Weights of a small image classifier.
Data: trained on scattered letters and digits in many colours, 97500 training examples, 62.8 epochs.
Rows from block 7, named by matrix and row number. Rows with one number belong to one attention dimension. Each number is 500 + 25 x the weight over its row's rms, rounded and kept within 0 to 999. All counts start at 0. Numbers have three digits each. After the name is the row's rms in percent of the matrix's.
# v: attention query, key and value (stacked) (model.blocks.7.attn.qkv.weight, 384x160, the v third), inputs 80-119
# proj: attention output (model.blocks.7.attn.proj.weight, 160x128, transposed), outputs 80-119
v.30 089:522502441492483476547488511471522517470512505536476508477454484464523508517501507523497531509495536494507513499478490488
proj.30 090:446525494516480541506500510535514486501506495483539486469515507495468491495530508480528526497493491480482543486470508458
v.31 091:546498495513471463491495471487508525554494510509514467524502524487506528516526474516495556484513489498475467467545498477
proj.31 102:494461496518530507468485496533483528513506480511488520527531488500467503476476526462522489513548522529468514522513509548
v.32 112:460535493457545472541502530467562487495446505518493499504523463511474524503497540490526522473521525506460532500535475478
proj.32 104:471494492512484523479530488520486471485561472481467490470498514526515480526501494426528541501498501487492519508505553492
v.33 093:500529476495479516475529517559489495495533467481495510528508520520473485455546487513510496485502532490495485541482544497
proj.33 096:517504528492514500521472486492525458569466534487518477535472480502500518493505520475479476506454470500519493462510492495
v.34 087:475524494492477535473498520491536536529487496491532479508509496542469521434524513518511513519468499510508505514532467459
proj.34 087:523500510504504517512515532472473477453521496533484530506480490496477455549475543536519494490542515468497473467480472525
v.35 110:482474500547464533497488500516496540531496490498535547508512465512516495525465479457505474529501487429502535473476479507
proj.35 107:517422495466548471483496502465475464505491508523470455498508479480471482498506489543481490473512505554516416530492479487
v.36 098:504519493445490473499498499490505492508519521532511521496467523484491480461512456523552458484485538488483507548527515478
proj.36 099:474553512544495553515456491527499526496500493480481483524495501530480518543520510519462534508485505524476499499531513519
v.37 098:520477525518490527479513487496552440478476521477465496534499508514542499453527488527469498472453475485502473556459559526
proj.37 092:501532517499534536533492483469460470522487468546570473463502520486479486515480515498523527558497500497455486484485477488
v.38 092:524497454499471480480540511526526481533468480497494493498513547538450500484534503540518537482497501482536464504507513500
proj.38 100:470500492477487507468470485485492507485542472537471547504442489477526526514472527493488490515541513505489510477498521473
v.39 101:499498486504512520559495529500515466482465518530450460503488521503527526493481523546478474504504488489495483457520488521
proj.39 086:476501494473442491480502508499504507459535495520521512474503512512524460529524480472516544506528500462502532465428489481
v.40 096:481527487509489497489512556490480515502513540457472498588510493440507512532505547519500526497514491520478498521504505500
proj.40 110:567481476535518473493522485525552517525536462545527570474476502511474486487506508512540477493515501439472556525489510498
v.41 095:507512502474525485544463500498512502475488499484494504509531500559488528472528523540489490474527520489475545498481543502
proj.41 089:507514512511483543509540503508499458515531470486505521515482455513507472493512462449468502509436504532454470523541469535
v.42 097:500538480487522514527488521472542506468509542503459524516485508457466526524512503521486505448523494444466490469471498512
proj.42 100:496516486506462500492515471493520476488501497486557540479530477497536527495539499471494507486450485498505521520511463488
v.43 110:484456502475498482530553485497511495534458477477534490487560500571495497427474483478523522493475518474501513571464490496
proj.43 104:477490508511511501505465480490504478547547501505451495510474493414516481539533552473502502533469490474476448487532502496
v.44 089:534475499490516532488465541467493525512494488536502519481481514520519507531462472510508492490485520466506528488464482534
proj.44 089:459482491471465448541474461551511474529465527493481485503519475454510543461566502485478515544500479517487515483532475484
v.45 091:480547506530504569504476559466484489530500503527477497511516525455520495516489484500501510491474506487491505528532480521
proj.45 090:525476500445469492483493476557520524481508529536533541476520486479483529513500518511507529513521469457531558472477487467
v.46 087:520503466503483498507477495499498462502511509513516494536486551486522481557490527522488478516534508477531477508497510533
proj.46 100:485522543448528512508537501548541532494498521507533502496518504494465524455534458533482541486481482487466550506472498481
v.47 100:516467530519454475472461398475543491535491477529460476502512501528490498518523507480482512534486511519488510531451536462
proj.47 097:468479487460561539502535535484470495492509447507516479523481480487483492486469526491480518505491532491499468486505505514
v.48 098:486466462548502496505528472528478480485487465525503478467521473487495533497489523475531508471519473473475486472527492485
proj.48 104:515532524465497510521495462498531510488524496512492523491483476498494496503511481513537504503510518488576506494482446497
v.49 086:499546504510506457552508503480494498500538505501529538510466521474471526548524470477544507510539488514493463514477505499
proj.49 095:526466521524442486476473524518526524540472482501473504488543490541525492513467508489509517497480518471501514519563517526
v.50 097:478503453514489544508466516503554477532482529543425495473497486490539499484498515456519494435502519507485494519500519548
proj.50 090:515500506508522505542477476505484465501479489454537508532475507485462542506502485526498534512445503494521525512498510448
v.51 083:478523465532471495473463474540473472539507506523467516513481497485482527461455483518563532539475470508515515485511551496
proj.51 077:514482501473496524492472501470543546461480467525559523517534466497496463449488492485466530513509495483516499522497491456
v.52 101:499506484547493492521515505531457445520495479511487487470488559485539445514503443494503453488506488508525491517501520487
proj.52 099:476466533509527503498488480461502509522494514491518494510477491512496504478493535520523478533512521497464529531485491481
v.53 097:551497473486499566498521514462532516472542487505474504492474503486477455505498471486501526501501490542493494477471451509
proj.53 101:497527543499457423490493505504493480520451525519464511500523499550540568528504501491496464517478505485534520523544534502
v.54 108:484516487529446523471507543530495488479539511484478516489514491502533511470471439493469451470471467443485472512493496520
proj.54 107:514519526505492483524489474464500463486436526518503471547476529496486525505505537540518490497476487517538527525492497470
v.55 101:534473529496483513458481498492497500482484532476522461512489512494500494556470494475494515545538469500485529464497552565
proj.55 097:472482470523474492471496490500491511477482476469464465565509448513508482485518510494482488495455516510467483530476504487
v.56 095:521541494521500511472512500505509425516525480522473529513510468509502468476530476479524517479493526530496513520494511437
proj.56 093:468526500495491522529482496517505536524483529494516518513470554518512512498482526476483491485504464531519516495461507519
v.57 103:545454491516522461526533534490521508476474547497462547498455490500507513510509482526505541490522507476468519495499507515
proj.57 099:445511499510468547518490512536471474494522478483507467494514508503476483466487461481537474503480526474525504517525511469
v.58 083:521478461497492547485515534513496504489489477490483472526471479493520507519482527476506502503531488491447509466475514489
proj.58 083:466453515479496479508526508462507491488522500481520480470510534468550464516503484553492515500509490509515517528485505477
v.59 110:508506493474486485521486494508503500546508494564554455487536501500456489511429482504545505514522539464487504459491529513
proj.59 113:504546508510463489527462476479499535475499487444418515514489460522533523539537552441473546514513503506506503519511497559
v.60 105:492515509508473499531502453478463499465507488480480508484556493439474552551493497513486476505511502456506509511492494508
proj.60 101:536479500484513526448515483499488496495537542505513527458506474498510474468545499480503481463501476517503506501480484501
v.61 111:452572522500511493468452455502540519493531504491484531531471466503505473517522473507491503510505505492480497499522490490
proj.61 113:538461502506498530528516511494466479508490507505489522490481527486480523487489528501544531464474511517510519490460507575
v.62 090:530515441457461489492473513535497499475486522547519493509505501518514485486512457498513528479521460493464459501485481527
proj.62 085:502510519463487488536507489495487518470497452458503485526487521459492494485498502527449484520523470452539468512568487450
v.63 117:489499548476455454447481495533486507518484516491486497482519510512521482542536481464497499465474464493483521511496544506
proj.63 119:507480459542528529494530503507474477517509552469498470520484469475489496459485529528466468503490492517483476497494495482
v.64 102:475482466516510529507476507516515532494501478486528516490486507504501476467482506514464453523505509491496452538442495530
proj.64 095:547502508477474522495516558503464489529501484543514489531570494490530515489479524449522486469486479488468505514537492504
v.65 099:537493517463519530492478441513507468534483496460494511523490503532530529499449497537447484555526500475511562512533503476
proj.65 098:486526514551487497464493508518516537495494528522483526513538473487511481540516487497501448510513470449531479423486501486
v.66 098:482492554492549533516488494520511470512527465458495521512487515515499526442490533501545496497520460489530502534488513491
proj.66 095:480506497514465505513486487542459496553498588505499475528551445510511496531465541480461492496478546455539532507481534489
v.67 103:475517497463496493507502515520511485535551525499444469491492472492522517499460481451519482490503509483514484495488494536
proj.67 109:518483489508495514470512505537491497484462541540503481512507466448465499435522541543511512455500540501468491467485500475
v.68 091:459514529470511499491516537495539492492511514490537495514516469497505509524489477494505502470495498517506448442519476519
proj.68 089:470451461535499503491483470482476526526512512499469506488497509486526515540546480523556503525526504469453457462464536491
v.69 111:562499515512484458530518456470523477509453535478515549525528508510503514485508476512488518529527486493492492490472490552
proj.69 112:510487498515518523523498489490506521510513493498494562508458539544511510479515508477532476491498501481485519490541491526
v.70 091:448457503551467512547484538488523488498475533492481494506495509532511500537476552473455481507479525520507515495513477496
proj.70 100:528525496536550504493498484512511523472462525523501482456478516476491529501512515502506522485465498460433535509496514506
v.71 090:471511441497507493517482462527461496520520491515513511518508513501492497511506492518459492512519471510548470492532430508
proj.71 090:471520483492527454507474522462549465494533489516472531541511506530501500490497453526508462468490448505483474518502522464
v.72 086:486471487501495501488474489477497511465455505495525496496465515531474497537483515566481481521492500478485537522509534454
proj.72 081:510553523472484495524446516502486538483482481494483460491496502497526475535495501451484468460520493514538506499477486473
v.73 108:495512461505494485469489500509457552486522504512509508525533507439489493490452470483461474517518496477484538530443504488
proj.73 104:513508497514507504499502519519491491475500556488534484462517506492478504509497490480480518496478529523524528492520482516
v.74 094:513507508533520497493522502530533479547505490470498511531501498486540467483524519496474505519480431507492505496531482525
proj.74 100:514564514487503475503492491534537499501515503469506543491434506495482530469576520517491546521506470531516544536509506512
v.75 097:497463522558510494481489504503503509500491494498487531472502501491553466480509521502510535468489506491449492542446501507
proj.75 100:530464519498506522513482500514524475511502505475510480495476480517518527484512524459507550526516463540478517557501502496
v.76 092:526482498485466510497502498464539476502488463543464497490504504442515527509548492497501497476505508499455463512519520490
proj.76 095:498513506532486486544493481474497508484477473486473501447477499525455465481505522487520490562485481479548474475506511498
v.77 120:494471485519481437534488529484484508464485486499486468470524470548489481442498474490523507553463499524491522487524482495
proj.77 121:519501517528495526470574497494520501476483507495523560490491534507508488487509465512498517497515486487474491504522481511
v.78 099:475513494498508459511494497495457492506478508496446482537517485534484505539495511537470481489469521520508492533503503452
proj.78 106:503471517509511497508493450507527476490467490525526472513512517439467534492469496549499516522485533508466463506509504475
v.79 111:512519504467496499467472568475462481478525540472504462500529477488505476482450498448456523511499518502469523480499513543
proj.79 111:468467492503546549478492494484547515513464520522456551490491512502528505510475457491522491528543520503477504447470534493
v.80 110:536515535517462484474549514534526525502498498503507495559514483491462451504512441493499481526506491535548491495512491489
proj.80 113:464444474492481526531531508468482467477527485456517489502459527497478517490489490516491486522495526559525507502481476504
v.81 099:506530501535493511510543531487476495484464462518554551533512511482513541479499491528433476551484482489479526546495492533
proj.81 090:522548511515476519468518542522474470491465507485485532510517509526466477517548515532513526494514491498457480531515489508
v.82 109:488543530523539499440475504544488511485481495481490475504496472490466511504492537498474513554513499504460517536492488544
proj.82 111:494489498497513542527524518490521489450489498545518497457467512481490447454464475510516469498520488505460533508492513509
v.83 105:485485472512513499554483526499507517506533492440503528481489509475502471462489507493488440530508474492510508490480521569
proj.83 101:543532480506515521507505501478495428518521525520503479529468524511531507451495539508498527445507472506479519503527503495
v.84 108:514564487508522477500484482526492490515521494490482464510487510525552530536532526479543489575474506508529535458450518498
proj.84 100:520494498439499476461495531522478537472493544529521520569497534491481472540510491489483501485516524496497563507546524483
v.85 116:490496513513483457510500494498531510476475528463514518504478508490474497517539504542516538506471516513505501455521485562
proj.85 115:487477496488486498535522508451532519461494479486498513506463497522509527506511519503537493489509479499474538489509508460
v.86 097:517497527486515484519502509538526521484469509514464507461502473509464510519504450501508522520454529500513480554485464549
proj.86 097:478487494489501527504489482472488496506509457500477462466512475500529499487498466509489488445497496528519519537502480464
v.87 098:529472459501452507525497510476457462499472463497522464514471502486492492481485523537450482479523496490500477472532482475
proj.87 104:493524541513492482465509491472513507522471477533502539501521496526484522513527533459520500547488485504532484482512477523
v.88 096:497508524477517506515504486508510469524518528538528492511515511418519525484495465504487483509504519492502462458474475521
proj.88 099:507478486506529453498494522470520460495485493496479484537504527500442457463526518510555491511470493556479485533482504503
v.89 094:520530500500487548494485463487463525503508475489498579495519503457511551472533534484476497510501473493484448514530444525
proj.89 092:511497527514491501534522475474498477514521499528482506516551518548473465470525536525499499519507508501435491482530513506
v.90 110:459526533544482499511519517521487506563463490516480511515505509520499502557474533535508481463550465487491498519473463481
proj.90 107:482489529512498500551500499509511487499492474517537475489508499455455492462488519480500450503451478521464491463522506555
v.91 104:521428507537570479511501518564585493523530524494478503455455548494531478470520506526534488504522481519507473514507524532
proj.91 106:493480506467497486480468480497438517527496513488477475531533475558497494514499491495545481464465491513498515483471511487
v.92 095:522476474504508474503464472452522491439494474512448485513517493513509513500509529532515500526430511520492494497477537565
proj.92 097:514486495498464501524501498475478522494489504503551481471492501508527504518469545446523511502463516519507520532511505500
v.93 100:512527509498473532519500464512475521510519497505502528484498460533472509512448466512441520481489550471528532520543473501
proj.93 099:483543482549505489462506509505512522481512539525505498445536474493497482531511469486495495473530545490503481452468473463
v.94 106:541482462486491477528500542520491481456523511484526489503488503477525523463499516534463501560498548528484525488500492527
proj.94 100:549486466533542487483507490508527459477458495502520466510477470520521506476481541472506487477507503495507518514493516524
v.95 099:543521503469511539474537520476514505505534495462551522488495527545500514478508481461525511502470505514470542467509536477
proj.95 101:502507507493507491503486527544547545498491507483492526535473511490516452512504498517498540511465499522542495514537470533
v.96 104:503508487485489495496468489519507470494488474502526463507496539486485508488471515526491505476534458468479514447543458472
proj.96 106:474505497517500501502509452490505539556507522521480547536518493499482460520566474496481491505474515501514559462478557488
v.97 105:502502484480472520524504491478469498530540512505503539491494489517493531501539510512539501439497484515525426522504511491
proj.97 102:481483465483526511501520459541459456516501527503562480521512485505533526489452484511504507499512552473457467531503488529
v.98 105:497502513480548507444544503526509504534499517461522476466514500491492498470512465542518507492508536499478495488465510511
proj.98 110:500460474492482477500503530568508518519484500502500527508483506552532494484556495510506511487537483516520497505523518472